Weights of a small masked spectrogram model: activation quick_gelu, adamw at rate 0.0016.
Rows from block 3 of a small masked spectrogram model, named by matrix and row number. Rows with one number belong to one neuron. Each number is 500 + 50 x the weight over its row's rms, rounded and kept within 0 to 999. All counts start at 0. Numbers have three digits each.
After each neuron's rows are labels from the 100 clips, of 14848, where the neuron reaches its highest value: "strongest on" is what is common among them; "peak in band" is the frequency band that holds the peak. Only what is clearly more common there than usual is listed. The data: strings of digits, spoken by a formant synthesiser in many voices.
# fc1: MLP up (model.blocks.3.mlp.fc1.weight, 512x128), inputs 64-127
# fc2: MLP down (model.blocks.3.mlp.fc2.weight, 128x512, transposed), outputs 64-127

fc1.55:482496515590567435460543559524504553443494502512492462489479469451516459465482536432590531509423563461518518537474523524594310520532368594366523503482525509509560443500503560580510475451489494
fc2.55:574579445568455498521502512434471459567492497518596599492487436554508518518458487557444504448573494538502401405591575387430516560459477518581621485511499554485586441562508509473478514519568526
strongest on: "one"; voice: child-like voice; first digit: one
peak in band: 1000 to 2000 Hz

fc1.164:522465450504545512459598462430536561478480427395403466478446592506466424492504475501448465422526469475587515581489538385595534476588492426511468458432454547484510465582556568519492551469493491
fc2.164:471472573518477478555527513477506528576561472568475469501632430519459570488529541457472492479478531539503463559483509494483472471455475631502506531558502535510511501533474461503415454461583435
strongest on: "two"; voice: deep voice; first digit: two; pink noise
peak in band: 0 to 250 Hz

fc1.269:628565510448467530517543537526485525551495534507523494467458489427457554466459499474538498521490572480546556576460558584524563509450530441515536562354397496519492449387559538523550474566462527
fc2.269:476498476469466474554577548588503531406564451498502438533493548540494492479539528552437479518405460417476398543473499486526583480491526449481456522489605489412504529451546532487513475419562470
strongest on: "one"; number of digits: 5; mains hum; first digit: one
peak in band: 4000 to 8000 Hz

fc1.248:486470466548540456551478423510578406531494455534466521504538490473521553476515451573446509393499483436463475412508507525440461473548492609517503474507605454508534559460411545559492448509405475
fc2.248:505567541497388501395481519515506503549489514481586417462475501491488433430513578485523540506499500505516518564495521522420526606471432544554476459413409443463515507569576444439398580508609498
strongest on: quiet level; thin (high-pass)
peak in band: 250 to 500 Hz; 500 to 1000 Hz

fc1.103:426552478517460471547535503406511513545552484509439456483509495520485506426511547431435526479471604424474463558522482466501370550510431474584372459511460488457459524530491540567418640430459462
fc2.103:538430536430512489485466495488535483423521490491516506529512442519467415600518544605546466493485500526493430474535457523526539404524603540417558427436523496518537476516531500478606393546608521
strongest on: "two"; voice: child-like voice; first digit: two
peak in band: 1000 to 2000 Hz

fc1.90:477473432597514474527562418528476540617492441556534564485512474459516488497525524555444505431509490558465524441567533464519488476442602583470461547464438520487602566522445384474564539457450470
fc2.90:490490447453520532505553485567522481471490550511543498478425506555512559466436438481398513506416524453448520547443503416557443501506493464587456464573586491465440556516480567466511511457447481
strongest on: "seven"; first digit: seven
peak in band: 4000 to 8000 Hz

fc1.87:536458469433637485606530573493531548549465439528515479481478504475502495488505562427462570441500590447490477544451543432605481473485587488551451510411485431518473455519461467487466527436551477
fc2.87:432589531532615510479403462584532493477491484478519495535517556491494523509499524379389496549462522502480567466461482495610597453404582525478397554481433489491494609454481571589520495482494489
strongest on: "one"; first digit: one
peak in band: 250 to 500 Hz

fc1.472:498502485402473447468446485428467427502469532472524486522563480504531455550496494538484471526523427522467470538448535573443482501527594505608411502466488483587441519412507479514522409501514458
fc2.472:510412565576519488524556533639515576434494437510450466497478536483499569534514417511486502466458576481495562456571399398488464481462429498360610539490501508480527472531521490511487550505387532
strongest on: "two"
peak in band: 2000 to 4000 Hz

fc1.195:407536533638477438606501514499528464621496492430495494529539429460486404521474578507575531544521422569623565505493502494487515412611431459443580509500464504620544542423440495489478576487563449
fc2.195:486459446559478484513551463443488508464477545476561576488558528459478489443461495475520542464421387550514429418438530485501419529565544427433382446509529513514483537499529468419502628514558474
strongest on: "seven"; first digit: seven
peak in band: 4000 to 8000 Hz

fc1.6:537555505473532471607514456358478510523512523498520461527483481468523500460418462503542513594595498517478502607440523575618539453444503525412437472509471440510508560517416462523480499493572471
fc2.6:574533468468483508443467452627488548501472444532489578507401499514529495493582520469510489456492495421491513417550446433443550568518466489564488424471505439471590459464492562448516432632412515
strongest on: "two"; first digit: two; last digit: two
peak in band: 2000 to 4000 Hz

fc1.140:522575496492501619535381496550451522580431463510490549440462502464434506577513462504583515482511458538483549471545408637528543502494554555486431519489578455407592510449542487384575521456449529
fc2.140:528496549447563360508502493502433405464518487533507553473513534460518524466499487469526480507398579426508512517564522546575498586482486363531469482495424526478530535462520499675419442530482487
strongest on: "seven"; quiet level; muffled (low-pass); first digit: seven
peak in band: 4000 to 8000 Hz

fc1.129:506549564486611513455515455500438580529410496415607515524468475417557508407475477433514511538561573512537493463540501473481447530509541532586451549425525462511544494450427498469603487518469465
fc2.129:478426392515447395537467518570550483478529469575481471488433511566513456548498549527536520497460468487465480538484505510444517489500433461402486397552510518465477510566490453508382495505584526
strongest on: "one"; clipping; first digit: one
peak in band: 1000 to 2000 Hz

fc1.505:510440454556507519530531470513544564589565482437542407612467511423381474437436497464533547466478522505472469463535569535476554494584457515582483504439522491584582495548539527492454533487443517
fc2.505:513548476462516480461536576548501495421517476493511503557481390417425440450482564449551506412574510391573476457558501517465474535537511464451439424500467589399586516508526525538436454463549449
strongest on: quiet level; voice: deep voice
peak in band: 0 to 250 Hz

fc1.274:489419546503460485491442498490484450534538508470604565466473510546487484516553516488532514526563491510427565500593462476404490475475484502470504377559403573570510460570496454470524488519500540
fc2.274:492523537412571430463486534495550477591490477532476495518506516519487624556504532469454466458413514465511465541512518502443470522507535500532535566477484475561527541430571485538426471492522517
strongest on: quiet level; thin (high-pass); voice: child-like voice
peak in band: 0 to 250 Hz